Weights of a small image captioner: 64-pixel images.
Rows from block 2 of the image encoder of a small image captioner, named by matrix and row number. Rows with one number belong to one channel. Each number is 500 + 25 x the weight over its row's rms, rounded and kept within 0 to 999. All counts start at 0. Numbers have three digits each. After the name is the row's rms in percent of the matrix's.
After each channel's rows are labels from the 100 images, of 14848, where the channel reaches its highest value: "top examples" is what is common among them. Only what is clearly more common there than usual is listed. The data: views of escape-time and Newton fractals. In brackets: how many of the 100.
# convs0: expand pointwise conv (encoder.blocks.2.convs.0.weight, 384x96x1x1), inputs 0-95
# convs1: depthwise 3x3 conv (encoder.blocks.2.convs.1.weight, 384x1x3x3, trained with AdamW), a 3x3 kernel
# convs2: project pointwise conv (encoder.blocks.2.convs.2.weight, 96x384x1x1, transposed), outputs 0-95

convs0.62 119:479516479493499491508498476501484538479461524465493513451520503514512487516486484508530502457504540522481466447494527489506482495490489530458529514462471465479504506505525546539517520525486524444472501466522494475527544525503514523493476470464543541515508518488500485539504469500512454537
convs1.62 101:496475485533538485482533524
convs2.62 111:495524524503554472522497522536488493501534523447500463478499459463479497495483533543480489503500496509510539449518486509511443458495495515538513509511519501462504523512487498507470488469518514479463504545441543491481495497460533502519473480506487472498491501518480456500490504479518548474
top examples: dark (91)

convs0.71 114:495506524473517524477508465512493496514539465510504551460470552494530511509542490518479505514475520491429490542505457550503531536483516520498491536532491528513498501490512531541514495491533526539477512530489521491528508483513519502536517490536499513524518514476482517482484472564502496474
convs1.71 104:504520468489460527525529484
convs2.71 105:472514514506518490511467488499541462492481478475474478497516535492528501541471497524492509475496452512450476525499489503506517525521501507474493511470462504525521460521483522518493506494536515518442518473504547487461476500498522420527534490512550511511509478485489484474534562502484510489
top examples: cubic Julia set (40); Julia set (39)

convs0.172 114:530492495455511518511533524473512548509478497466492484494526511517509500517516507490526475485526497464492516520517502506539469465465486539510478482517486458533509488504474496506502503519487555499472544475492499475507519500486513487484475517506494491449451553529588550502518505493474487533
convs1.172 108:530522498517497471495473451
convs2.172 109:447479510507499527502535487511546510494515498484484488492537480488486468504501550492534442499537508496476496497509516461467482457510515508501497476548494516502507457527534482511468460503496460460509481497468493487519507513531530468465482483521537508487538479530536566537512501484487525497
top examples: grey (61); tricorn (35)

convs0.52 094:529509496467480493470475503468498513476493479513528491482466496484477476492572477476503502475467521521497494484517480498465415561499529490485520564519516520495525508519504507516493522507530512496533519492455511510523497556489503460513501460490513498501493521480509522484457502492460463501
convs1.52 129:522491497493433490506496517
convs2.52 103:488499478508506489506489492494490476487541577468465467535483490484495516481521514482516537545504526526518522472469530533506491480495528479501496465489524477489475462520461517509499465488540543505537482516485449464520513485565522472474485483497475481479503475496530481500503510516478474548
top examples: grey (39)

convs0.171 119:474499491530473474508521465484519527503456503498511518488488503513443521512468495498561490443502530512494511473539472444542509540530501479468523498474506454448492505495514500507495507490519447501498506484492527487525510496465485501486507489509536462521535494507516546514477468484494501556
convs1.171 094:510537531477484515476462487
convs2.171 105:460492541506492446500483505437523483504472497505497526488539453522464528508467580501466548498532505490499505477492501524511501504503507476544474532499538483502475489532532502505525502477519498466510494505476525523514508516509543471474479471505497507454501507519553512467521493524484482486
top examples: grey (40); tricorn (30)

convs0.10 093:478457490525506547528504558495481479477478491487511491538489508487468492505477494483460479475509469461507437470495495493522504526537515507528523517507558488516482509498483485463475526481479464467516522451498509518466521491493479521487456549517500477489552492497485527478511508449524497508
convs1.10 091:480470486464465526485512523
convs2.10 096:472483512502505488538502505489505489504490507505506546544480498509521515513543472473451487491454505482456479513457492474505506472520507496479485492512522477531521488464445483455498517498448493460502453494449510498497512465488528535487466515547477523517493501536519558472528492505511534504
top examples: vivid (93)

convs0.236 095:552514508480506530497498502478520492516505492506526496505558474484530499497483514504471483507526475498477476535513485514512454461467484525476538506444466459535491499483545426495464476448491515541518504514520510502493498474441527491519495481538507504483507495512467483454508496517503491495
convs1.236 105:514511503517487469470450476
convs2.236 102:484483505516462543479478515511488533510463518509493513552497517534484473513478481509519499494477494525545526439498495534494471489533480488540476519474459517489493476520548472496544471471536471496551520460481510458525527511503491498514462519481503480504506538494466513478497527550486500508
top examples: pastel (49); Julia set (33)

convs0.338 109:477529480504535497525513477489487521483526502504514510496436486455529478521460513510488512546480510488508482534497513498476539497531525469539507497504500496477468497528474515510464511491509457491535480468510455524460561470520535471509525489484510527487536474520465486515480482543492471453
convs1.338 104:502518504514556536500522512
convs2.338 096:508479534501482551502512491521481501475507535461479532504524512495534477449461477502493521528484494532511516515496476483540484491471476515493498490515553477488509454474471502468542456481492523534491468468524511479469477480538497502521534509536477541492499487495501523473535557503472531527
top examples: tricorn (48)

convs0.269 091:544487492478461525496504497515537510547460475486493502504490507563517460514513515470495498498547496538529529524496505525534502511473524522513507483516474446516505467498545542492479526486494474503461503480528518457474496556500495497491511505441494517491496530524510472520506520529544531498
convs1.269 086:528519491497510512458459474
convs2.269 091:474458479528482493498514496467495522480471510506509519498519516517514482544543477492513499523511516481493481527568472515494487517510519469508457551474488467515474531500525496504518526512471499494463518496497563494495518525553534473536520453483492487445528545460480493495494504494513532521
top examples: tricorn (78); pastel (35)

convs0.263 121:487500479477497507499491496512481536452529490480499459524481473511502549483522518501515499480499539503455511512492519501464478480535459500521474475468477514497486520440475471476502511527531468466505515478504491540501478522505470479508509485561533485473530483546504476513466557519517450510
convs1.263 099:489524539499525535528527490
convs2.263 101:480535526477528468544533506523489514489524541506492498523485532533474494486557515485523481468483504480522462463493485467505522479516503516486485521515501504485495507481512521498474440488487497533490447495497524546471467534491509514529501531487450515490521549478518481487445483505479488550
top examples: tricorn (84); pastel (38)

convs0.215 082:497500476513493508460521521507514463487534429512527518512510490489502501474539468426442513533508461523508510476514509515516516516490527489528514534511484445508511544506511491488479505489510495496533441449521480507495466513489540500464496509529515511485507538483460517517525511518514482512
convs1.215 091:525520506517534530524538516
convs2.215 078:498496532470491491484502479442509540509478462557494486538521485505493486503484497530485490525482482520468492504518499504489485497461459480466490545590535493447510508502474501525537527476505484514508522525467460497524472458487502477488485536535509505513504521515522519501459474498491508472
top examples: grey (51)

convs0.147 106:474538513539503459534484427484470488471465519471498445533498490480476472538576540507506504479459524523469487469511450498544502490514485484526484493513512526498502519481501501498492526503526454510506509492486498526501520472512500470461470518509507487514530490464484490485514478474523492494
convs1.147 095:468475512465488531481511533
convs2.147 106:487531530463507468521508484489487477450464527459519486495495515548530519491519570461522501535526499536476463497488508482484538463478551499495489503495521475487517499512517481514449512508504496524498505461505498488547485483485536500491478448525539501456488480507507488533508455497524499483
top examples: dark (38); vivid (37); tricorn (34)

convs0.272 120:486506523426493494521530488509506503472552502496475541496511487494500482482498451499491482569521540477528507517504479472532500505489478491497477506489521502480480485506473562509517503504517530536519494471456510503545528525499478497507493490492526494482534546542531525491519505574506491506
convs1.272 099:490509498514445534520474499
convs2.272 100:508531535509504464485484512546503540493494521530515513526484520493522480480524430554490538489488467526495509537496467483487467464513491495518537504511529485491464472474510513459521467496489508524480563466502487504501496493529490548497497515506491464463541498540518482484487468472505485536
top examples: Newton basins of three roots (32)

convs0.352 090:493476508464495496513494466509504539478520494477495494511511521498513522486508456504445517519558515467517498509515487527455473561489538486457510501487568504458517549520469516520508482485483550519519496546493510467501520484464518529506518468520482501477500476543505508514545517484491501501
convs1.352 079:494486496461514489486453467
convs2.352 095:488487522474473481487533513487548480550501509543440503488487498511509480492480501504467513505469517497461498494474474549479497536468528498513497500478502500557516482432521455532537492503486528483517486494521527485433523498524507514514501474476484488521502533504489504464480514456462483496
top examples: cubic Julia set (30)

convs0.288 135:456515558476523512481491505506530466537512469486508500532487528460510514527515454494439504509497525506439499500510469519469510536498493525505486487513500508502501509468513526530513493521553546528509519559520514501525524469536486508526525446505529529505490483552500484498503512517495523487
convs1.288 099:520527482520537529476477521
convs2.288 114:522517504521543489532521510551517453462478469529518489490511503483479448494464537507486511477470457499465462528445514469552497513508481492503504494454510516496476473512457526516538531474486483511515498511504478503494493501540522455497486495492551503547490507522481500465526514477515514489
top examples: pastel (62); Newton basins of five roots (41)

convs0.24 113:491497534490492510472492499521499536501524470524504495538485491539466469500495545561506506506512475505534509512514499532520477457523463512491524517487510418535494493493506524493476485504483538529455527448512496507489508438483488502501491471510509492468442518529527515482487510522488513541
convs1.24 095:463470497494518533514537517
convs2.24 089:498478515520454500502514466507515468544491553486509500475507478493480493509502521464489490535547503520499476510527503507565530467528508496547457470501523530522488507487541489527447489491513492494524457476467529462512492453463483542504475497535514489538530487521481525505520501504487472497
top examples: tricorn (39); cool (39)

convs0.31 120:510495497495521496541510493469470497515527538516501560522491502518512491506496473484512478495470488507544514505508527504545522543458462500500539539515472487451523494491512528503492501514504516520521430465485513487509573523504515500491506523517525518448498518548528560491505511517488513502
convs1.31 083:525452506511474517474519478
convs2.31 104:479496503517498480459509456505465512483561495501496511499469502526514484490537493539505518510493560499477509543508476495498525482478512461523543505451478496481507515495573535469528441535509469485542484452503490510495526509536463507506484454510497498516491502486507515531508487514478500474
top examples: Newton basins of three roots (34); pastel (34)

convs0.314 088:530514496518487565464523507490533502498522509490508495496517529508536512485503470507520518511527506507508469541501497553478511483481477536510547499508541454501518525523513516513515513562511518531449514502487460491487443515494501505522529438484475489531526463490504452497510508503497487455
convs1.314 099:477457466496495495515536522
convs2.314 096:531437485518492494505480478529514476505527500527503496521511473508509479518522472490506501496493489506509432533486500493519516501457497527482488493477540545550459484510498540519529509481497492433532466487458519460486482490459519495500482529497506549536488497465493505475542502463535483503
top examples: tricorn (46); pastel (46)

convs0.123 107:539460515491548491518518463513524517494528489452475481503504481522491498501528528530519559482490483514510522485503491453494513515530505476534520487506530474488465508539492473503480532483498543562498463491451491481487482498432520503476507511492469497483497521522530510505485510526557465503
convs1.123 108:510525504479442486507527501
convs2.123 102:485471484546479535477421521513494508504504503531511504497529500525448503507517466515459514509483492494526531483491447539520507562560511489456493498526495532513440521505475543486498539494515509481493482502498506480511490485481502462481526522453512501487523518498512471508499538500487512490
top examples: tricorn (35)

convs0.30 106:499472488501521499525492472521587536481511515510512481481510500518462448508545469458463486493509510514478517499543524498522451523519482514543485457495523490495511539460487475498460506493484479518458494524500471541460464491526514494475496447494529519502508500499482513488484523517484494481
convs1.30 084:525530490524502457496471473
convs2.30 102:478481518499487503511522495515510457522498509515510476494472493501478518497551535454515509497553508539513486467493545519500487432515470490462496481468499533518442504490505477538487522505474465526504543461534516518498521496506474478510489558514515459526513482472531478460503467518517504508
top examples: pastel (66)

convs0.238 091:526526505496510506517510512526495542483501462501560446468529522501481497483522525527469468472556489538457497496489495497514537478505514480550538554538474521508506488530479471543531508479524510484517502478522494467515504509477469468515517485516485515516486513525479499494548493488445495515
convs1.238 098:514519505527555530501517510
convs2.238 090:498531502512483458428501504472491516471516518503517539493494518489525491529506496470512490487500500513508531520513495513430511531509505562421495505479516516536511507480460525483523516539506516514510521502469496472502498504497504465453515553507456484488459484510491493507461485542512496480
top examples: grey (100)

convs0.103 097:479463504490504520494457487484455483524523490518526480524517540490512496484531493514532530450507479521479514481519509557433476515470485486505467494544500538487485494501531508502505554520512508508534489482527539526495515540489525513490504518553528519527472557494537507524519484521513509512
convs1.103 087:475473494509508547524535505
convs2.103 100:448476487474521505489533493527513503480521528506515500490529525405479504529528497461499528498548501524510505482498475497532476540517502494517481521521492462504469510471555502513525514473443479513532518493509492487492509471507506537528505460515508485509494505526540452489484514459496464512
top examples: cubic Julia set (38)

convs0.29 117:545519513500483503481496455480476476527546484509507490476502485481485485498511496538559524494464466499514450461504446479512541467491485518503499500474504470489473463499477497518497520451535509540486463528490484477482479502539511532500490491503524497484493479461498534444470518490481454473
convs1.29 094:501486507466555520498508474
convs2.29 110:471495527474497487516512490528460508475440515494490529498499482502547509491506459461496456540523488465487535550495506523527517499556508462515512494464495478515543545475504488475518521544481548495520501474495530525536488476510511510515478478479500478485515507520490495514499434515468521509
top examples: pastel (78); cubic Julia set (30); Julia set (29)

convs0.379 102:474517461534494476519494493486491501475441496552483424497513446477507466492476504459516506536501521488466507492537440498495495533491500516524496547536514524452531485489497528512516461495526480465514515522498472533507471479484511486513496484503477498473516455486512494524505525516531502490
convs1.379 104:494460493457497529507526523
convs2.379 099:479496486513550497509457502504475442520499499504517488502487463489507546525461553468496467483558506522445522454507532545476477511521525472515487481525483517534468485495512475468528498550512520480507478487479515535520512462496497500516496529551508503481504475515519509474482488508504522529
top examples: grey (44); tricorn (28)

convs0.77 078:504477483510472475555486519496530500483523441506474536515546541511518454491500507484467518500516497504519519513495465493492516473477532528511463549505473528507471507500547479519488487522512534454510498438472523512516510519500556511498477493520468472523491475498454497518488533468520514508
convs1.77 098:470484504472481459494468476
convs2.77 095:472513475518494489572505493479519489516485581532505500529491513543482523482512493483506553487483484477508513505495527487524505519510500463543489456492497492482485487542468489471509478489459467506476518504476494513474511458499509481508473506481461473470519485508490546494532538555478525529
top examples: cubic Julia set (41); cool (35); Julia set (30)

convs0.145 108:501499481519461457499520487489528512521443513494485491531528476485465525458489446478516513504467498527494507483508437444494515555483502524482492512493502549470521510518514495451522478456537512495517541501494503459534466527463500531500464538480512494512508504479505516526513509511504497514
convs1.145 109:519527505521556527490510506
convs2.145 109:535529491504492521490472463517471507442527504475473504494526482474496487527471523520490523512516493516506488531538479521552525443471516472529496479532541437518489478490471535507478528507471506520517483486514499503465553496509481494464523457493478498483476483515483483488493558529494480522
top examples: grey (91); tricorn (41)

convs0.180 124:507526494489519536490490500476482490471461517475508498525498498490506524537472513509504534516476522532463443507477498475524479535424514498498487538490498515503483482503533490538507487512471522466528500518517454484524525499541493478544522523493549504471485497480492482562507480477485444528
convs1.180 099:531531508521498471484464473
convs2.180 094:476498527491495515553494521505521474482505510486487530531464499542475516495504521500509487543497482463515527500464489547537526484501477453492459462473532527492439494522519504545525476494548505489513472512484539519549466491467525503465509522500455488470520510494522469464504500501487519507
top examples: dark (46); pastel (39)

convs0.307 102:491459497526500531511475521488492532552508475522512533522493512515519494519514538488486473476501487498475482479476493544504466510472527523482488517505523532494517523507549506508504524519511509484504510487530543551506522516485510497501499503605497501531504474504517472472521452568513507475
convs1.307 097:474473470512547520507515514
convs2.307 095:507487493514510515478480484504502523504496477457520523481524480466488513477524483455517504533502574482498527475449493498509522529498522488509486522487463517487511505517489518483505527541476505531497467494496497467546525446538531487493442455472499527482473516482477522542534510470485531542
top examples: cubic Julia set (45); Julia set (31)

convs0.155 098:532508503523514492501515521498527512507502475466533506531487506498506468506513526457506549541477479490506511517516523509498486526532518466425549528510490491509495543503476510476494542476496505497476438491483515476496442474474509490553515482503481436533507473503481493467480532478499480508
convs1.155 087:493476476476505520514537543
convs2.155 092:494482486481474546502460529508544513522479491458499478498521519494481487511500493522500504548495489538541518492547492478509488493486452530509485506522514495534513501483515518494506489520525487474468462485435459474483492521519513496571494505478483479530476527462544450495509485535515503458
top examples: tricorn (59)

convs0.286 111:540512555506494510463516505513503502503504522474516528485454492466482519463515508482488530462492487536520494484543505492508447516521472485517507499522482506452544550489500543475505517539502508528537489547515479491510505481494504479499502505493448445493501561518492502498526508559526502507
convs1.286 098:514529527507551524518510516
convs2.286 085:499472476504497537497435582499543480479459521493488515524491515514518531502480467487524459493486544464525544515474504494485482523517508476464502517522525514516520503480489489485465508449515450533493459522499506502498535498480527499541472525494479524527519528479507480489527493473498506521
top examples: dark (95); tricorn (29)

convs0.377 080:523537507495485487516514489465534452411536469479511423493541499483503498454519537509545511518506480536522522486519490476505502511513542511511522499483515506476511509475483512479533470529467524538484489513520498486481511527526506460531492476496518474494534509488483466501507528507473493495
convs1.377 116:488508497512565521513519499
convs2.377 089:487478487474486552536493482508506511483473523467519515508484505479479510552509495452490493486498484437475490523481457471530535478495477501446521531489495498478488518486497486485521545494498505445499529469504466495542531496495474438517491495507487477502484525528499547508464486493530501449
top examples: grey (85)

convs0.220 089:470500524505514523513515536547512516447522529447514479478477496508530502479511510498492460447471478494476509510486459470511476504509486474504498524459493520531472521505464492486485442485543476484550481519500491518511519477518494425503508507516546540507486469534495495517467508486497512513
convs1.220 099:515506490478451470465496515
convs2.220 088:465463474503475524513479538536563487498514470478521521488509528520531504473511503505540461517495464498501481508475489507511528497551486510487507552492506546498467520489557475532478517558517486486512533502528479528487486496526530520489502487508531517507487494501442526526467514527465480483
top examples: vivid (39); Julia set (25)

convs0.100 093:502551478464505498508495502520540476504518502509489488503488480492504493527527489505502500428513481502478508468451562518436471536501505556540482472507504510446519508484469518508517509527496508475456520501533457550522510499476522523506515507530482521496483527463508505522516479488479511470
convs1.100 095:523476502530472513512471542
convs2.100 090:466491499498559529499505515465518522503528509489480504493550469501497517513463499500520515464501507495487491481501509444477502505520532473501446511516496521510512544471480471497481433497512526524478523477496521534540520471454494497485520481570471494521499514455482483499542504483453488495
top examples: warm (35); tricorn (28)

convs0.163 098:479513461492525505480484495495452520498529497544475506533539517511524531466470534491494500465498502504510461537474509521468519498479524494485498534512473515474540427524524507474474459498486568507469506477463514469499492489504533512490480498494450486459522516479511532510503498526524484521
convs1.163 103:463453491494512511518532518
convs2.163 112:517486533511500503506477472464525475515474518533540493489498499537499549514495520447549507494490495537495501466499510500503497479523543526493502475504459547482455558509468500544481561508517514477496500499520513516513461507479558521476495479473507482465532482506525457478517500497520483519
top examples: vivid (38)

convs0.368 092:480508514493490549435484472489488461497504551460506525491563514509509503509532475485497522513482490509531475486491484504507549512511527524513492492471516472467530498499540490468508510490514541505533477541521538484519525504489458460513495472464494493464484492528467524494546531547481504491
convs1.368 122:466468507468471513492465505
convs2.368 110:452516507507520543525524457469483502466478494462488502516531527492552468487497512509522503433491517489497505509519528458494476493480526517505491527535529504540527495483500459464515523495484511472486467519492508545491533499491514498472504483545536516522483476517552523556485462521485489508
top examples: pastel (57); cubic Julia set (32); Julia set (28)

convs0.3 089:558497509465494496494474514514498522515502499492502488486532545488495546460510533444503506510498477512468501532508492529519515478503513504465495460538569510514501496504516520469532504476507460493490507517502504527444500515468515536514525486518495511559554527533489441508500515527531509499
convs1.3 104:495524522456517521482466482
convs2.3 091:483466504485515525476489544510467505496456506471489514509549497494472498486524468541492517523488506488538518494518479496473455489479494503485491520463483541506487513502506493464507473522463482548532518495489530472536543483491548543475515511514487532466460536471493470474560470481504526506
top examples: pastel (40); Julia set (32); cubic Julia set (29)

convs0.316 110:502528547501509467485479519527517493506527489512486472516499480550508493484474517525535487505546533513531478496498529488549502492543493519496472527499545537513494500510521552568511513495518514462498473485494528476520518538484484479461489541507503478500512564530541488508484523522469485521
convs1.316 104:491504527502439507531505492
convs2.316 102:460478494531501482494434541494506506519532482538568502499539497464474524532524492515496491487509466488484515477541490484514485512456527483501529504488521497453504484553519513483494518532483483503477488561517515499491512493525497531450510510470473501479486487454517527464499464471490484492
top examples: Newton basins of three roots (27)

convs0.83 099:500511523517533472488474479483528497494493539560501519531471494498510482501505523496472471474485473482530489487489534524508485472505472517476491490473469506494498478503478507494501543513522516491516522480525507465530504534436534580527474502496478525498461488450496461487491505459524486560
convs1.83 087:469490474508552528514502510
convs2.83 117:455514480481485486487483491526509495553484502443573493517489568514501530496479490509480464499469511500495553466487493460521548482517520487490460472526525516476496463511535491505515503532499500532510480491502506514489455514512490464497515479485514501493468528493535476451490477527463508510
top examples: vivid (67)

convs0.140 082:441511491491439516537508478512470468536507474492526521501508441570513495489523529451488532529492443505524497483501518496479534518515523486519475506510519480518489479492490526519491488466496550457511505510494490506516517515544497487485487513443487481478510453504495489506514453499522495505
convs1.140 090:510462505530469508491456511
convs2.140 090:526504482474511498497495509545465515489509533519506513511481513471453510529519493514505534484514491463481463505488472509543524543505502453532463526460504525433475470484505479503498498478523487459511498498499515510468492451544535494540486489482524503541471530508525495534498489490561468489
top examples: pastel (46); vivid (36)

convs0.197 100:534511480488517550460515519475509505484533473481533485513501502494494531516486498474507537519486478515473468489442466498489488493510529488508529494499519485491451503449413498497543525501502542452521497530507479485483505526511502502466496493510539495481495471469474486504507512494454559513
convs1.197 097:521529524478454471495490484
convs2.197 109:541465478488491526477503499507506465553480473483484512494523459523541498514486482491479488466471480537482502504489482534538495468484519495479496479533503550467490502480474516522528496529520534479509498477484498524538489558503538493482452529481482477481459531481521510514500507532441539527
top examples: vivid (40); tricorn (36)

convs0.296 099:494471537519488537482509497527517483500537502503491532505452526480521516488513530554523512479515519503492467472510499489509507511490452536492507488491509459518511526486480468502501488523516493500474477509489489505474431490523457522529406518495515482540528512486490434505460498502485485513
convs1.296 085:463473506478493532496528534
convs2.296 101:466468508507467444477487434485527473509482524489487458494496530564511479504493494508491524529517528526487485444456493516519490493507522510511501478564521503512512506471531496523484487496529486491521474491491531528488459546501507523497521510505499556529548477511508500495508490508524546487
top examples: tricorn (73)

convs0.350 105:532517469516479491546482467524480508492522450499550514467469533466509478499493494461497498471472470486476494513515486560464482535469497544498483462506457530490536529512504461460485493487496502508496516526488454527476511481495500535518476484523484515479496486517493502508502460511569505516
convs1.350 094:527498466511533499454511517
convs2.350 115:426527498530544474463536533482466505471496520500525445506518523530498475542503562459500530459504498471507489438483529489488494508481492488479493526495529492537499506518466491522548523479471528460499499515494519514477502523512496494481543494493502496499475493495472493536531493515511488482
top examples: tricorn (73); vivid (36)

convs0.342 124:536523499558479522497512518528518518484462485494548504489451512504526490484521509440515494540501533519475488471490454515487483481539512530483528521475486486503499508463521481500491437524474492491541512514500511492518489534487504511502535494555473483519506456506501522545521457492532510534
convs1.342 101:500525506486438480511520508
convs2.342 100:491443467516456499480488518511502471487501486538472508527521518537450494563568504535508515534491514517526511481506483512495475514527516515518520509514499530469484482502499545499488500538504491460500480520505534473503500459458502453473539498488524512474493500546516516468493477491453479498
top examples: Newton basins of three roots (34); pastel (34)

convs0.74 066:449545483509524500528565459528477507534484484508478485512500454487490465522500494509536467493479522518511520483511506460538505538473507468486496502496503490492450465546450499516504502519510528485470542519500490521503474497513489478495474468501457505474497523531467545523507480517534464516
convs1.74 092:490491487475453467488469485
convs2.74 089:491489460483505521551564462437508541504491474487477534501495501481526499517475534478534502496510499499493540509484499491536524505506553517492473484501520543503461467457488502504501525474519527486492478462464521503500464499492478487501518482502492430499506465495537519471494513532494458514
top examples: dark (50); burning ship (25)

convs0.48 083:485477453497501477508524515523477498490499454474510517488538489525522508488501491512455466522522506502498526531518515498462502470510482446516510508519475491541500510514522560481480491470485483521432486508514476505527468497486475528517522528500505484451490484420514463472493462515530477501
convs1.48 087:493502455456491512492485468
convs2.48 099:482513482462483522517498541473517496500507473506428488493525536533490482537513469529465496498442500504537552482523523528543509501514498487493497492501510510477539502515510483502492488529470482448494524489498512488484514492488503572512534534510509506455513516438530538492493519493518472517
top examples: vivid (33)

convs0.102 100:482509472522481505483547451501475492445515536501462526471515484515529497515493514519451518527524523479520482510515487533479536501565543533505539493491467480466495500507513534471500550515498541500504507513494512517524508478514509522511511499486510512484469472511473490433493507535453472483
convs1.102 119:522474465507470456498481492
convs2.102 102:468509477504485491475549486528502476495560507530470507477512465474484495489457518509544489483533529538461508464509471515492503514508549468488474533487469542492456511504548510519462467474521541511499523499481537514510473516505488513502480522527539492507482485514539473483549523521509493506
top examples: pastel (50); Julia set (30); cubic Julia set (27)

convs0.321 090:515527523527515467503498506542531499467517533543445491475540530478550492474552458540495555498488506493511507498509483519505501474488538505512540466492468466475479515495498515510490507501514521457453515498487488501498491503476539453506510514490505516423504467499486477479518513512488509519
convs1.321 116:500463502509460477516488460
convs2.321 101:467551479544512484517521457477493519460492480494521505523511528506475484503480495489485510467492510516493498509536491471485488496480501410543481509523494508486505486515498484548456511536509511506478493500473505544481524501514499503504504532455503498522533506547479484501498494474515414537
top examples: vivid (56); Mandelbrot set (31)

convs0.26 093:491507555491480497483481490478514482511505524450527519503503494497554548517484525526522569489523510475488521465467512504508517516496542486518520514495488479473478512479549498486510503493488522494530452517531513467503500487542531464473491484482544484487541470554473503497541536478480483512
convs1.26 132:502482504457446502496480504
convs2.26 107:478527496496498488510522509499516524472511463502549491507506510485529470502495509496479484438473536501475487492462504513502428498462490525449501519517492528542542511464491492495500534472512542480495504459466498502489480507473542467489512540484508485460445527491515493514489441484507532510
top examples: vivid (52); Julia set (25)

convs0.318 107:498510496504518504479473536480451495504496467502516470532519490511559488482476525528475493482469496500487469496480518497459485536488552526496493536537487508475523453499516494521491468510450542493517465463471476464507503545500538494527503501551472488439502496514513478473525536507506508517
convs1.318 109:505525503529519469498471455
convs2.318 111:453476535478516496491491506508544480557525507474544483535475490503448554507499499514535481446494516506512496491488521512485553434496496512476493512502472488528497507499517510523503516501516441474503454507535497497536504487471539474516489493470512477506501511468519520469488515506534459520
top examples: Newton basins of three roots (31)

convs0.319 078:545468503510490514470474494470476530497514471488479513515453520495477497492497551492511505508508470473532518498495485502512508499474455474493478491533515462539516521484546463501482482452482427551550504497498496548519505523474518499522519509478466444513464492513502530517485482518521500490
convs1.319 105:496509501515551533515531519
convs2.319 079:530491485501438510457490551493506463510521499517522480491490495505497503471510477501492518472495468543534456471521517516479465485505513484550538519509507497483541520524535509524469495512509526505495496507481449569515461551485500528503509487543480519497544496516520483526491489521506450482
top examples: grey (46); tricorn (35); earthy (32)

convs0.84 126:497521509524484520513506504551481490507537494496525503489468499505479474547527512487515481528470521537475481504540448498500501517523513529531501510457547476521493547466491455499495489508529486510486528508549472492484491525539509490483513507573500487502467510495435517524449504525496516521
convs1.84 110:494516502521436509492521487
convs2.84 103:541531477501480515487483479524454522491510491499478508528459465503475514495524493517460522510532523501467472531491469476505526498541529511559481486470475474500503506461484511448477532526515499508500561505507531541506496522500531484504493490548504525493482516530480469522460518519445530483
top examples: Newton basins of three roots (47); grey (34)

convs0.124 093:508512458476500512490511517550472529478487543481496521499538510457544487473481500498509462532488508526500470477551504517524481491496475528461476501473520498477520474478542506486488443517522476501520454493489481508532489499480462481512467514488482515525522494542440546503518458499496514531
convs1.124 095:497462462515516475512537512
convs2.124 091:494479498491473503511471517520491472519475460472491476474503456534473546537496514467504509474520494504521472513516510535454524490502538481554503556545526556520494512515481498524474500461477460505533516483518510478489526538506510523513487483476468488489490461517521507443516457497501505517
top examples: vivid (44); cool (37); tricorn (33)

convs0.65 104:468496510467467547474489512512479506540524472515520495485484540476522467458530460529478475450492470498525549462516512539484498484516501480469485537485510526504509494505483477472527485509493508470542455506484512533473535475484500529466503535518529501498502531534511490519465462515479459510
convs1.65 100:509530482528524465484465484
convs2.65 096:456504526462474511485517483532528513438482535486450488476518461517502535486533510524479506505508495505498558517496478447540479486502498472476460477449491502518507490486519530515496505554454514479500504462518481527499499482494544511470478503512483520495475547538487535495522493498489494485
top examples: cubic Julia set (34); Julia set (27)